config.yaml
model: "multi-label audio tagger"
dataset: "single English command words and digits, spoken by a formant synthesiser in many voices"
train_examples: 78125
gain_aug_db: 6
time_shift_ms: 100
n_mels: 40
hop_length: 160
input: "log_mel"
spec_augment: true
win_length: 512
arch: "transformer"
norm: "layernorm_no_bias"
norm_position: "pre"
activation: "swiglu"
mlp_ratio: 4
head_dim: 64
fused_qkv: true
bias: "none"
qk_norm: false
layer_scale_init: 0.1
parallel_block: false
inner_norm: false
moe: "expert_choice"
num_experts: 8
moe_every: 2
expert_mlp_ratio: 1
experts_per_token: 1
shared_expert: true
subsampling: 2
layers: 8
width: 128
positions: "learned"
pooling: "mean"
num_labels: 51
residual_init: "zero_last"
optimizer: "soap"
beta2: 0.99
lr: 0.0035
beta1: 0.95
shampoo_beta: 0.99
eps: 1e-08
precondition_frequency: 32
max_precond_dim: 512
one_sided: true
adamw_lr_other_params: 0.0021
grad_clip: 5.0
gradient_noise: 0.3
steps: 11100
batch_size: 256
epochs: 36.4
lr_schedule: "step"
warmup_steps: 550
weight_decay: 0.1
adamw_weight_decay_other_params: 0
Rows from block 5, named by matrix and row number. Rows with one number belong to one attention dimension. Each number is 200 + 20 x the weight over its row's rms, rounded and kept within 0 to 999. All counts start at 0. After the name is the row's rms in percent of the matrix's.
# v: attention query, key and value (stacked) (model.blocks.5.attn.qkv.weight, 384x128, the v third), inputs 0-127
# proj: attention output (model.blocks.5.attn.proj.weight, 128x128, transposed), outputs 0-127
v.92,092,165,226,219,190,205,198,149,185,211,174,175,180,190,179,197,204,172,193,229,181,209,187,249,216,230,240,205,208,155,204,190,207,199,177,185,207,190,195,217,197,184,176,204,187,226,174,196,192,209,205,217,202,204,216,205,201,191,226,212,190,224,207,179,214,214,169,195,176,244,204,177,218,205,171,202,196,162,185,201,202,177,196,211,234,230,159,169,184,171,172,217,218,219,191,230,212,194,219,216,210,166,215,205,239,176,184,211,180,202,182,202,211,195,230,226,206,191,227,220,186,193,188,164,194,193,220,209,197
v.93,108,214,205,215,183,193,186,228,180,167,213,210,211,179,201,204,215,194,185,199,199,212,169,219,227,217,213,224,175,228,176,197,209,186,217,222,166,175,231,145,225,218,198,204,195,237,194,229,178,206,194,218,181,217,172,184,177,157,216,147,189,192,203,199,217,198,214,174,194,215,201,214,244,188,213,209,173,180,208,200,196,219,198,221,230,213,182,213,212,198,239,219,201,189,204,197,191,197,231,225,190,213,204,189,184,195,199,202,189,168,197,175,198,178,201,217,224,231,202,225,172,161,172,177,230,207,200,162,191
v.94,095,196,194,234,177,222,180,200,185,241,192,212,233,200,187,196,205,193,170,199,226,203,220,180,186,202,192,165,209,215,209,185,185,193,225,210,218,180,207,189,220,192,201,198,161,205,210,185,192,197,206,191,218,168,194,131,264,213,184,184,211,189,193,219,236,179,215,203,193,220,177,177,209,184,164,178,224,184,214,202,206,194,203,198,188,167,192,188,199,224,213,219,185,193,210,175,193,209,211,136,195,194,185,219,194,171,156,232,211,222,228,215,217,187,201,183,203,196,198,226,193,174,179,178,183,192,205,211,186
v.95,082,229,199,143,188,181,215,223,174,189,210,213,242,172,174,216,207,211,191,181,217,193,196,213,182,222,213,191,136,229,228,210,210,245,200,199,203,211,206,195,198,208,229,216,180,180,200,233,184,184,210,217,183,236,206,233,188,215,197,214,173,210,169,206,218,189,198,197,196,208,224,189,234,209,220,194,196,185,188,215,221,178,207,190,203,189,180,188,213,185,203,209,209,204,192,190,167,219,202,205,178,183,202,197,189,165,219,175,157,209,191,157,169,224,203,167,184,178,152,198,191,214,211,203,178,215,199,210,179
v.96,112,200,196,215,204,207,213,233,188,193,207,199,168,205,211,211,223,203,186,207,226,186,191,190,182,249,189,199,216,178,187,183,214,187,200,164,206,154,164,216,203,219,190,187,231,220,222,213,214,223,219,195,206,249,225,174,200,183,197,184,182,214,176,192,189,168,190,190,239,235,199,192,208,206,218,239,231,182,193,191,191,202,228,158,204,162,198,217,217,181,224,201,187,190,154,166,197,169,216,185,218,194,196,195,207,227,214,224,186,199,214,189,191,222,174,205,226,177,226,202,181,197,226,207,157,207,192,194,172
v.97,097,210,222,213,174,223,168,205,221,214,208,211,188,172,218,191,191,187,190,216,206,229,186,186,213,234,189,202,196,214,186,193,218,203,212,182,227,206,205,202,169,212,211,234,184,209,205,190,187,166,186,209,162,177,212,201,186,218,205,181,182,206,178,224,211,224,202,206,196,206,220,195,192,201,179,149,216,199,191,224,181,226,142,214,234,223,226,225,206,218,204,197,239,206,193,207,176,223,173,212,207,180,155,211,201,189,211,225,191,214,180,201,232,163,220,200,200,188,223,237,196,209,175,183,207,184,223,157,250
v.98,084,204,215,207,218,189,210,195,204,177,205,188,221,177,227,195,190,203,199,224,189,209,166,197,196,189,215,214,200,190,134,204,176,220,168,196,190,206,197,241,210,231,210,202,198,219,173,176,185,202,212,209,200,213,194,191,192,186,198,194,220,165,199,243,223,185,187,194,186,189,189,210,187,223,243,186,194,205,194,234,217,184,221,224,153,188,191,158,198,191,182,178,187,218,192,183,197,203,184,217,183,172,219,185,223,179,211,216,163,168,235,170,193,218,193,209,217,224,170,201,229,216,225,195,156,170,207,168,174
v.99,088,224,213,223,233,179,190,173,198,181,176,210,160,198,205,220,183,210,222,206,225,197,180,212,163,179,206,212,188,213,204,213,174,181,203,182,225,196,199,180,219,219,206,232,222,180,183,187,170,189,178,198,199,155,184,218,208,189,214,209,242,178,197,205,215,190,174,214,180,243,218,203,204,178,176,212,174,183,193,213,185,243,184,242,153,212,226,236,222,177,195,180,215,171,170,201,218,207,185,202,205,191,201,214,231,201,213,215,202,197,218,182,212,187,213,207,222,198,223,194,197,184,218,172,201,146,198,173,191
v.100,110,171,177,222,227,198,214,174,189,208,209,211,233,209,204,204,179,195,204,174,186,191,208,210,218,214,214,205,156,183,211,239,214,173,188,155,218,200,190,206,215,190,204,221,201,198,186,242,179,144,219,202,178,195,211,203,215,226,216,166,210,240,186,214,210,207,228,200,206,246,215,180,196,177,165,198,193,215,208,213,193,203,197,192,211,159,207,213,182,211,205,216,236,184,209,229,198,184,219,160,190,186,198,190,199,193,207,216,212,192,177,151,205,163,200,186,190,186,159,208,191,209,205,232,228,187,205,230,225
v.101,091,197,187,196,208,212,186,167,187,218,195,197,204,222,225,197,191,184,235,193,198,227,208,195,180,201,198,195,242,163,175,172,207,186,176,227,205,202,219,197,196,171,193,147,207,177,224,186,203,200,178,189,245,183,181,229,193,218,207,209,193,171,216,195,219,170,200,210,181,205,208,191,197,200,187,196,219,238,205,254,210,171,215,181,190,221,212,179,211,170,209,214,177,182,232,214,201,202,218,212,190,220,213,122,231,211,223,207,207,193,178,208,223,220,172,214,213,220,181,195,212,204,198,216,167,206,221,215,212
v.102,105,242,215,208,174,273,210,179,185,194,214,201,196,200,214,205,205,204,200,195,200,192,210,193,151,203,155,194,187,209,224,189,210,184,186,169,204,235,217,205,199,182,208,239,183,185,169,225,185,222,183,205,180,177,192,198,204,208,185,216,221,205,231,225,234,204,201,218,202,194,225,223,199,206,172,178,204,196,184,219,202,200,209,181,169,204,164,211,189,208,198,173,178,255,207,185,200,178,195,206,209,187,233,185,206,254,196,208,199,181,200,167,186,184,206,202,218,184,153,200,175,183,187,189,201,200,190,169,215
v.103,084,205,178,156,178,202,201,186,212,231,192,209,172,184,221,202,221,208,208,219,210,207,213,187,231,215,186,199,185,158,216,170,180,200,201,217,243,156,205,173,213,214,190,196,195,187,206,200,195,189,185,209,182,179,206,204,214,189,206,178,215,167,176,187,182,205,179,199,222,196,218,207,196,191,222,192,159,243,190,198,191,176,205,200,220,233,181,207,177,214,191,171,179,212,172,230,202,155,194,199,168,166,237,212,177,237,187,211,201,242,225,205,215,191,202,173,186,206,170,206,238,185,164,182,198,181,216,217,193
v.104,091,169,204,204,226,210,231,177,208,171,205,221,210,219,183,194,235,217,221,222,185,207,225,167,205,207,165,202,184,157,204,198,175,220,216,188,217,213,162,210,191,240,199,198,205,218,186,168,207,187,212,199,230,183,186,211,217,168,224,190,194,160,201,186,198,204,216,190,218,175,206,174,190,201,203,206,187,220,174,190,229,178,222,157,194,187,243,185,182,171,199,196,187,187,177,207,221,167,214,215,224,185,225,153,185,214,198,196,190,165,186,216,198,203,217,222,178,184,188,202,218,194,227,234,210,222,175,220,221
v.105,089,212,191,197,213,193,202,186,200,185,188,195,203,202,192,193,205,182,187,204,210,198,193,183,204,232,212,207,214,225,246,207,197,180,196,173,217,251,197,201,215,197,204,197,238,195,187,192,204,210,170,199,167,216,215,176,220,193,213,222,165,193,213,192,250,179,235,187,212,209,226,215,214,201,176,199,184,218,179,213,163,186,198,200,215,192,198,192,204,197,204,219,212,197,194,249,204,201,189,201,156,194,225,186,192,190,256,203,179,215,184,148,168,157,189,192,206,198,175,164,187,192,145,189,230,201,183,194,239
v.106,085,160,218,198,223,252,205,192,201,185,208,183,167,201,224,199,230,186,176,222,210,200,184,253,161,201,229,197,179,201,202,180,193,177,230,205,235,207,210,167,183,229,181,184,157,201,177,197,187,211,201,207,211,181,219,209,221,189,181,251,222,203,213,162,194,189,169,202,195,246,203,199,184,186,204,202,189,221,193,225,194,235,213,221,190,190,212,204,193,200,171,215,194,204,203,182,190,202,211,186,186,160,213,153,215,200,206,189,206,181,213,177,214,209,198,210,189,202,239,209,159,215,210,223,205,219,201,191,216
v.107,102,211,229,218,232,213,180,198,199,195,205,221,206,205,182,212,197,202,170,219,190,203,171,174,190,151,149,209,189,185,206,152,200,224,209,198,187,215,195,204,181,214,192,173,216,174,159,206,229,212,180,197,193,200,177,160,211,187,203,178,176,180,183,169,168,198,190,175,186,166,230,170,212,208,203,207,172,245,193,207,203,217,182,188,204,183,227,187,199,229,219,208,227,186,206,176,203,185,217,201,226,206,212,201,197,227,206,207,193,224,193,201,227,179,179,172,201,189,203,185,217,251,197,186,176,218,245,216,215
v.108,107,182,221,195,199,235,198,179,203,203,188,186,212,206,189,182,174,197,164,217,202,199,232,181,207,222,176,220,198,209,196,163,166,156,190,178,184,217,230,206,195,203,221,211,170,204,181,214,192,201,199,200,194,162,204,184,200,211,195,194,210,220,177,201,199,229,198,161,204,202,180,190,210,202,215,209,185,211,208,215,182,198,217,211,163,179,237,265,163,196,200,242,176,181,212,195,192,214,178,198,172,220,186,204,207,215,233,200,220,251,191,202,183,215,222,227,207,195,237,197,209,212,163,206,199,194,189,244,167
v.109,089,196,206,177,206,204,232,182,188,218,200,230,180,176,201,208,179,200,235,187,218,169,203,237,195,209,159,195,175,214,216,200,186,199,196,170,210,187,181,193,199,182,173,225,177,198,168,220,207,177,177,198,218,155,188,215,226,193,203,221,183,181,204,189,213,242,157,200,215,187,233,193,211,196,176,198,213,238,180,192,234,224,191,215,204,198,210,228,233,176,132,213,219,208,211,168,196,209,178,232,191,206,211,175,179,207,202,213,176,213,201,201,187,182,188,194,204,224,210,198,227,221,177,223,204,213,208,198,164
v.110,101,177,188,217,213,179,203,202,204,185,216,192,226,252,227,205,203,201,189,158,198,196,218,223,218,212,153,184,168,195,197,201,210,187,200,219,220,165,218,158,192,176,196,202,201,173,191,182,210,197,198,212,218,165,223,211,180,202,198,196,178,220,195,166,229,234,214,180,185,151,207,213,202,187,239,168,193,209,220,207,198,193,216,184,205,205,197,180,212,230,239,197,205,171,224,181,187,211,212,214,164,179,177,189,211,210,196,207,240,203,213,165,206,216,175,234,195,209,215,250,214,201,227,208,206,195,227,197,206
v.111,100,186,196,181,217,244,201,219,209,223,171,220,219,203,182,242,189,192,222,207,188,202,195,193,201,166,217,207,220,223,157,170,245,201,241,167,209,194,206,209,217,251,198,231,206,196,168,161,194,203,182,197,183,240,178,203,208,214,175,162,215,157,214,196,182,200,209,190,194,204,182,231,185,204,201,217,217,208,206,199,191,175,214,174,192,197,207,208,230,193,231,204,202,231,194,183,209,176,199,212,178,179,191,230,220,235,198,215,210,185,190,191,195,184,205,218,193,210,209,214,191,222,171,156,224,204,181,195,226
v.112,095,193,198,235,222,207,227,201,177,197,166,210,199,217,212,171,224,210,202,194,212,210,208,183,165,167,175,166,210,215,215,202,203,214,213,193,178,203,176,226,186,205,195,190,240,200,195,200,209,167,220,189,210,183,174,225,187,172,208,140,184,205,231,166,223,200,189,226,184,202,192,227,182,203,205,215,195,180,202,198,226,218,222,237,195,221,212,193,179,198,224,176,196,213,191,172,210,168,216,188,193,197,209,204,233,203,188,214,199,221,185,166,192,245,227,219,201,212,252,223,166,184,188,214,205,225,202,160,189
v.113,106,162,213,179,166,192,205,193,239,191,193,178,235,205,202,160,183,179,197,195,185,223,225,170,203,186,196,165,216,189,174,209,184,175,217,205,209,216,250,211,195,188,221,177,178,192,212,188,218,221,167,204,200,229,235,233,209,197,183,177,161,199,177,205,221,235,215,202,203,213,220,199,169,212,204,157,197,206,224,193,212,175,207,207,201,233,205,190,166,223,177,183,221,201,194,222,197,227,210,232,207,189,198,189,210,197,196,174,192,193,206,228,241,186,225,173,203,184,170,184,202,178,215,183,228,193,199,200,234
v.114,093,211,196,222,240,193,200,175,211,191,214,187,187,216,173,211,215,206,164,205,221,178,201,239,193,177,197,199,163,212,215,217,212,234,191,184,160,209,191,196,196,211,189,215,168,141,214,202,190,199,208,196,183,178,184,250,218,196,193,228,188,204,188,215,182,174,195,213,157,206,200,191,173,203,232,203,155,186,199,191,203,190,198,207,184,216,188,202,211,195,210,191,196,225,218,191,234,238,159,213,187,193,203,210,186,190,146,213,185,206,195,194,184,194,236,197,215,217,181,163,164,179,172,166,185,195,211,198,187
v.115,108,181,210,184,195,221,201,200,236,198,191,179,189,187,233,205,162,166,184,194,238,191,222,189,225,195,178,197,227,218,212,232,214,190,214,179,226,205,202,222,223,233,186,210,198,172,222,217,229,181,193,206,198,239,183,186,193,208,196,181,200,204,200,215,166,186,204,233,204,188,174,159,189,233,183,180,176,179,190,181,212,181,216,228,231,192,202,204,205,216,203,200,194,152,210,216,237,204,189,223,209,179,206,167,181,184,206,192,220,211,204,199,194,228,200,174,208,188,218,177,207,254,186,199,139,196,208,197,219
v.116,105,206,209,202,232,199,226,219,178,183,188,198,186,181,225,188,220,195,173,210,212,199,230,196,190,241,203,172,212,192,208,197,205,211,201,207,199,206,210,233,206,191,194,174,220,232,221,201,225,207,218,201,196,212,213,165,220,215,177,205,215,171,214,212,213,198,153,174,216,186,200,237,192,190,216,207,178,230,196,146,221,215,196,204,247,204,220,191,177,221,221,190,188,206,186,152,209,209,159,182,209,192,207,199,216,181,196,210,163,221,211,264,200,196,216,161,196,186,201,181,194,211,234,182,200,194,221,167,216
v.117,110,182,196,213,212,172,192,156,211,189,203,173,206,193,163,212,207,200,201,194,227,205,217,185,211,190,210,204,201,196,190,181,201,170,175,173,174,219,205,223,181,158,185,179,215,174,200,212,219,220,241,203,195,214,206,184,213,189,213,200,197,203,201,209,182,212,231,231,191,186,186,213,197,186,160,220,182,243,202,243,182,176,216,157,177,239,242,200,220,194,197,181,190,218,167,254,191,174,211,234,208,210,202,227,201,206,201,197,194,188,199,179,223,224,199,231,217,176,161,222,161,200,207,183,203,197,206,206,205
proj.92,089,205,231,186,190,197,183,217,209,187,212,229,165,219,194,196,189,212,198,217,243,180,181,195,192,189,187,198,204,203,169,196,154,201,214,203,227,222,186,193,180,206,192,206,190,198,201,165,166,186,232,234,165,192,191,201,234,204,199,180,233,183,195,191,194,177,211,206,220,168,192,206,202,190,211,173,159,215,229,187,171,150,192,169,211,176,196,211,186,210,214,180,192,219,159,214,220,197,217,196,240,182,191,218,204,238,215,190,203,178,195,218,179,235,224,207,193,232,208,186,187,190,210,236,185,165,206,164,195
proj.93,091,171,202,197,206,190,207,192,243,197,180,209,176,198,202,175,216,232,206,207,212,233,196,192,177,211,178,214,194,221,182,203,209,186,219,175,203,191,207,172,192,215,202,180,205,172,195,172,213,199,216,240,234,184,208,193,217,174,202,184,188,186,202,208,172,172,211,203,216,174,189,220,207,186,246,182,207,224,230,190,205,156,208,190,193,192,190,171,183,172,215,171,177,239,178,199,208,188,232,193,227,228,183,179,221,232,224,216,169,198,188,225,177,262,197,199,207,238,196,215,224,195,233,225,191,180,196,187,192
proj.94,094,205,178,178,208,176,188,179,209,174,205,202,184,191,182,181,185,181,221,189,234,200,234,212,206,211,178,205,230,192,216,211,202,234,188,202,226,184,201,194,183,192,186,237,190,174,181,191,186,203,168,226,183,241,207,232,218,163,230,208,190,199,177,220,155,209,172,208,206,198,234,240,201,201,186,203,198,174,205,212,210,229,222,191,192,207,189,196,228,211,220,211,193,191,209,202,209,226,195,232,175,198,194,175,198,194,238,235,186,178,186,173,161,186,168,193,242,179,204,201,222,226,213,221,236,226,224,221,208
proj.95,094,190,200,203,203,200,216,173,212,220,207,202,175,241,222,179,197,198,241,215,207,204,185,192,202,180,190,218,243,190,197,219,199,180,236,198,191,202,153,222,186,227,200,173,227,165,214,188,221,225,187,180,210,206,176,177,184,238,224,178,221,201,199,178,183,193,220,223,164,198,171,205,210,231,220,210,167,224,196,224,238,178,178,206,186,200,205,220,183,212,203,182,187,194,215,187,203,143,232,205,193,206,178,202,197,195,184,209,213,176,221,220,191,190,198,235,172,215,187,235,192,171,215,230,181,197,221,189,220
proj.96,115,238,202,162,206,171,177,208,183,226,172,206,164,228,206,215,192,180,222,179,172,195,212,195,223,170,204,185,185,199,190,216,177,212,191,230,185,206,199,196,235,177,179,198,169,201,199,194,198,187,197,198,227,223,201,180,233,195,224,230,179,185,188,225,180,198,199,204,163,205,175,178,217,188,197,217,203,166,190,194,176,209,232,239,199,207,174,166,176,190,187,196,155,181,228,211,174,205,208,224,155,191,211,177,209,194,218,224,207,195,224,177,183,181,209,170,166,182,207,205,221,186,173,213,210,217,184,192,169
proj.97,097,193,197,185,177,211,234,201,198,195,207,180,168,215,203,209,202,213,206,196,226,169,175,188,183,194,171,204,190,187,177,164,158,178,188,192,253,182,207,175,213,214,200,177,180,189,214,185,180,177,199,204,194,174,177,240,226,173,193,170,220,185,226,235,221,197,193,161,201,186,190,210,218,205,219,168,201,233,202,199,190,182,179,204,175,163,227,182,229,215,223,191,200,223,172,173,217,197,201,180,242,221,197,179,199,212,187,216,211,189,173,194,167,221,229,192,206,205,188,220,182,203,230,220,182,169,173,192,198
proj.98,092,214,222,234,210,202,215,218,174,206,192,170,225,208,224,202,185,218,183,189,199,193,241,169,224,222,218,225,214,218,220,235,178,192,200,202,193,227,222,188,219,176,160,185,188,200,192,212,204,203,206,220,195,197,217,172,188,197,197,212,146,220,202,193,219,206,201,192,199,178,238,197,197,181,202,215,203,190,198,223,252,266,196,207,188,194,198,214,191,210,209,214,174,194,158,222,201,202,199,188,212,204,210,218,159,217,216,208,226,210,172,225,227,200,181,186,188,231,180,175,238,193,192,190,215,200,227,232,228
proj.99,096,249,173,194,193,203,206,191,209,223,160,206,224,158,173,192,214,226,199,184,205,208,227,182,174,203,226,208,164,197,164,201,202,176,193,196,206,209,198,210,219,198,174,185,204,227,222,185,212,212,215,200,187,164,212,210,214,210,152,214,143,204,181,203,196,188,225,210,221,183,189,205,224,195,222,166,180,195,213,213,172,219,195,202,204,189,187,195,203,220,179,176,184,210,153,215,190,180,228,171,205,213,198,218,176,245,177,210,182,199,190,253,212,221,235,210,184,232,184,191,195,203,220,201,187,212,212,206,201
proj.100,102,235,192,212,198,194,216,213,227,149,238,212,165,204,156,185,197,211,185,190,195,191,173,193,201,189,227,236,171,207,190,197,245,198,223,221,236,164,220,210,160,208,194,195,217,214,223,162,212,194,195,197,195,202,190,194,212,209,216,172,209,195,185,190,194,158,175,225,206,178,184,230,193,223,194,176,199,190,209,208,181,201,181,206,179,204,216,195,232,173,196,202,206,222,163,204,201,218,219,222,176,195,184,193,194,208,217,200,165,210,222,209,199,181,192,227,215,196,189,227,179,237,239,233,180,232,206,220,201
proj.101,099,177,244,188,224,202,205,178,195,222,199,192,235,166,204,198,209,216,214,220,168,181,186,196,168,218,177,241,207,174,192,228,188,166,205,198,196,217,178,195,194,183,203,191,195,227,220,217,168,192,215,256,171,190,217,163,153,184,159,211,199,216,203,178,206,222,217,199,192,214,214,195,200,204,206,219,213,222,201,186,173,188,226,213,209,217,195,216,176,188,196,182,220,219,206,205,179,228,209,205,224,210,207,201,188,194,153,176,217,198,246,237,220,202,220,200,175,199,209,160,204,207,184,178,206,179,218,185,219
proj.102,104,185,198,179,208,183,185,200,192,227,179,170,206,181,225,172,233,221,145,194,224,197,210,211,187,224,194,197,221,196,159,205,184,183,238,247,232,164,249,215,191,206,196,186,230,162,211,180,181,212,212,200,179,183,213,178,192,201,237,195,220,179,213,224,202,189,233,209,197,190,225,186,232,197,187,170,185,217,232,197,205,191,201,202,195,194,198,197,201,191,166,200,198,178,165,204,215,194,201,157,206,189,177,179,181,182,204,170,213,164,212,229,189,178,195,167,190,177,228,199,196,184,200,217,207,205,207,204,190
proj.103,088,198,192,194,198,210,172,164,163,215,215,190,202,231,217,203,195,209,210,184,195,216,230,209,191,208,150,174,228,203,206,225,167,225,207,210,182,208,175,241,195,224,198,211,211,198,176,221,206,209,210,192,183,224,206,206,210,171,249,250,203,238,213,193,202,220,202,194,185,239,221,187,211,187,188,211,224,189,207,142,192,214,215,210,197,181,205,205,172,206,200,199,220,187,211,187,183,252,218,176,213,188,182,209,213,204,273,202,228,195,191,173,206,203,208,196,214,191,184,209,202,206,179,192,207,180,196,181,210
proj.104,098,239,189,223,166,183,186,208,173,220,187,200,228,206,200,211,211,179,187,169,192,198,201,200,214,183,224,197,202,243,191,189,192,215,210,209,187,191,205,196,191,182,199,173,191,218,206,237,214,196,183,183,193,185,205,166,238,196,199,220,190,215,164,194,213,211,193,213,145,239,202,160,198,184,175,205,212,173,186,208,203,220,200,220,203,210,203,210,199,189,184,224,189,198,240,172,161,251,171,187,176,187,187,213,213,206,191,197,221,228,215,198,224,175,233,222,178,206,182,226,219,221,150,171,181,217,210,212,182
proj.105,098,172,213,167,213,217,220,210,228,194,200,216,207,213,193,232,218,220,215,201,204,213,171,217,161,175,234,223,234,199,151,189,229,205,232,246,219,178,238,209,233,227,167,169,204,196,170,184,217,206,193,183,202,187,190,186,202,232,168,200,208,207,183,215,192,182,215,213,207,195,209,204,205,218,233,187,226,243,199,206,173,196,156,196,174,186,185,213,213,166,183,189,205,218,197,184,187,208,225,196,204,215,213,208,208,185,210,191,205,207,186,205,197,207,210,235,233,205,183,226,196,217,235,234,187,223,218,214,197
proj.106,080,204,198,220,207,205,197,166,201,226,193,222,201,159,207,203,201,207,215,206,183,196,200,167,193,224,202,191,221,178,212,157,201,198,198,185,222,221,175,218,212,193,181,208,197,194,188,184,208,229,192,157,216,207,210,197,171,194,208,192,197,191,197,205,226,180,188,180,172,134,167,228,235,220,190,208,196,222,222,200,223,192,172,177,203,217,193,161,193,196,266,221,192,187,211,207,208,196,197,216,220,198,209,227,208,206,224,181,220,180,180,251,216,214,220,165,210,155,219,184,207,191,199,183,174,171,192,190,204
proj.107,106,207,206,192,179,166,200,216,186,216,205,158,212,190,202,186,202,197,229,189,171,183,197,196,213,224,208,196,182,193,194,229,200,199,195,198,197,227,201,186,190,185,183,203,169,171,185,245,197,210,186,224,212,209,238,200,206,204,237,215,226,230,209,205,219,225,215,165,192,244,165,172,228,182,201,195,223,178,173,183,146,209,209,207,189,203,198,213,186,183,210,200,186,192,220,211,220,256,211,172,218,213,180,195,180,206,206,201,195,194,204,216,188,208,168,210,144,161,197,185,220,183,184,191,240,195,172,220,212
proj.108,098,184,213,190,192,199,220,224,227,161,187,184,199,195,204,162,219,216,189,181,197,161,177,238,198,195,210,192,222,181,192,201,199,189,202,172,205,184,177,176,195,199,185,208,187,192,227,180,210,207,180,204,167,205,201,242,212,184,193,208,193,192,182,195,197,176,150,184,194,189,210,230,174,210,199,180,199,182,190,241,210,227,206,183,199,219,184,232,244,187,165,197,231,196,167,203,187,178,197,218,184,177,237,211,194,174,196,183,181,199,176,221,177,178,191,210,200,192,206,230,225,223,235,200,211,256,174,232,196
proj.109,099,159,219,216,175,214,202,219,192,228,211,181,191,228,209,193,232,175,192,200,207,229,186,192,164,193,213,235,221,187,175,186,214,179,203,194,210,187,226,208,172,184,230,163,213,200,209,206,202,201,202,183,222,169,208,203,216,240,188,245,185,232,213,211,215,189,243,228,169,215,178,171,197,213,196,178,173,200,202,210,198,188,193,189,191,192,147,201,183,223,180,199,206,203,204,175,213,201,223,171,231,219,199,207,223,214,162,183,221,162,196,234,224,184,210,218,199,148,193,213,188,193,187,191,202,194,188,214,206
proj.110,104,201,194,176,208,225,189,198,217,208,192,193,196,201,179,205,179,180,253,235,205,183,192,188,197,191,205,229,192,197,210,190,182,172,205,177,163,227,163,221,175,184,165,210,202,219,195,221,188,207,164,195,209,192,208,170,217,203,178,192,209,204,187,184,151,204,183,201,211,256,149,213,189,239,172,206,180,174,196,189,212,190,205,193,208,190,223,221,189,160,248,184,223,189,217,222,177,204,185,205,197,180,210,227,207,184,199,167,195,228,205,204,169,219,228,228,206,218,188,189,198,210,187,202,215,167,209,184,217
proj.111,101,200,220,216,204,193,206,179,205,170,189,172,208,191,198,162,227,219,177,194,214,219,195,155,205,226,183,193,198,191,212,194,193,204,195,240,203,184,233,196,191,196,193,196,197,136,184,214,202,194,194,205,198,186,213,209,190,204,218,198,220,210,218,203,209,181,223,165,233,227,205,187,232,171,201,182,198,204,209,196,239,230,223,196,193,223,212,206,220,209,194,192,226,202,216,213,226,227,200,168,212,202,158,200,176,197,202,165,216,187,160,231,176,199,176,201,186,165,163,168,229,210,221,206,251,188,217,232,203
proj.112,094,176,236,197,238,183,174,178,178,232,178,160,244,196,214,195,197,155,183,200,197,205,229,191,206,195,218,212,193,207,210,213,201,202,201,227,196,190,214,203,210,198,196,217,196,199,224,206,170,204,224,193,209,198,217,163,193,200,209,236,181,154,213,225,181,190,217,188,212,245,209,185,212,211,144,204,180,183,191,166,169,211,211,218,214,216,205,206,189,208,175,201,185,164,196,225,214,236,188,193,208,199,177,210,175,201,184,225,189,172,191,237,200,173,221,224,202,222,185,210,201,229,158,196,221,205,184,225,200
proj.113,115,192,207,204,196,220,197,210,208,212,217,190,216,169,200,230,179,226,220,216,225,180,156,210,164,232,169,158,188,228,201,182,182,194,195,193,192,204,186,227,209,212,201,187,202,200,215,207,197,197,199,176,192,180,180,208,174,170,169,170,222,229,217,195,210,198,194,196,227,196,232,181,199,196,197,229,186,249,211,228,222,211,180,186,184,227,211,225,224,197,210,211,238,205,197,192,177,165,174,190,197,183,190,177,167,166,185,197,213,221,198,154,210,199,222,199,178,223,221,214,175,227,206,164,160,185,179,202,206
proj.114,107,199,212,204,211,216,186,162,206,188,195,208,210,188,182,183,183,204,158,216,205,178,183,207,184,198,217,211,206,193,218,155,208,219,215,209,186,210,212,233,198,163,194,220,227,197,193,210,187,184,210,209,161,216,213,174,185,218,196,187,180,193,221,169,183,222,194,187,240,192,180,229,230,222,173,198,188,193,213,180,182,174,197,183,212,169,224,245,189,197,211,203,219,181,153,254,210,225,188,209,219,210,173,214,160,201,179,209,182,230,220,221,217,205,205,184,238,220,216,198,158,205,201,230,214,193,189,187,223
proj.115,101,219,214,198,223,175,204,221,184,167,223,215,214,194,196,225,168,232,212,192,201,192,141,205,196,208,173,170,214,188,179,209,187,162,192,182,186,208,180,220,193,174,223,181,213,215,212,200,198,199,211,200,198,191,201,215,177,160,205,178,208,212,188,200,180,204,171,194,230,220,180,149,202,190,192,214,188,186,184,193,189,187,196,238,182,185,230,206,181,162,179,183,218,237,189,227,169,180,203,212,186,191,198,217,186,209,221,221,194,256,231,169,216,219,239,199,209,154,197,201,199,204,230,207,188,187,188,195,199
proj.116,106,200,171,187,166,182,172,185,139,185,202,211,215,208,199,249,192,182,201,198,203,224,195,230,231,178,185,206,233,226,210,224,191,195,183,199,197,206,211,196,233,206,193,223,211,228,184,209,215,185,211,213,220,204,190,194,191,199,224,210,200,211,186,177,169,213,219,180,199,227,207,160,189,191,170,214,203,180,170,204,184,217,195,221,184,230,200,215,162,240,173,179,178,221,194,215,194,230,202,227,174,205,233,211,188,216,201,210,245,215,215,166,239,205,199,222,183,188,226,174,231,197,167,198,197,202,187,208,201
proj.117,101,206,206,189,209,217,211,201,184,196,171,182,226,174,195,196,188,177,218,222,242,178,203,191,187,194,195,195,190,196,200,232,193,190,196,215,210,166,232,214,210,200,190,219,198,223,199,207,194,185,200,174,183,224,199,192,154,207,186,191,204,203,214,225,213,210,170,215,194,218,192,210,183,196,191,196,201,215,177,189,204,233,229,225,186,215,193,189,227,164,171,211,234,163,183,198,170,186,165,206,158,197,185,177,196,144,152,191,209,198,226,199,194,165,186,194,179,272,213,189,201,181,193,200,193,244,203,207,183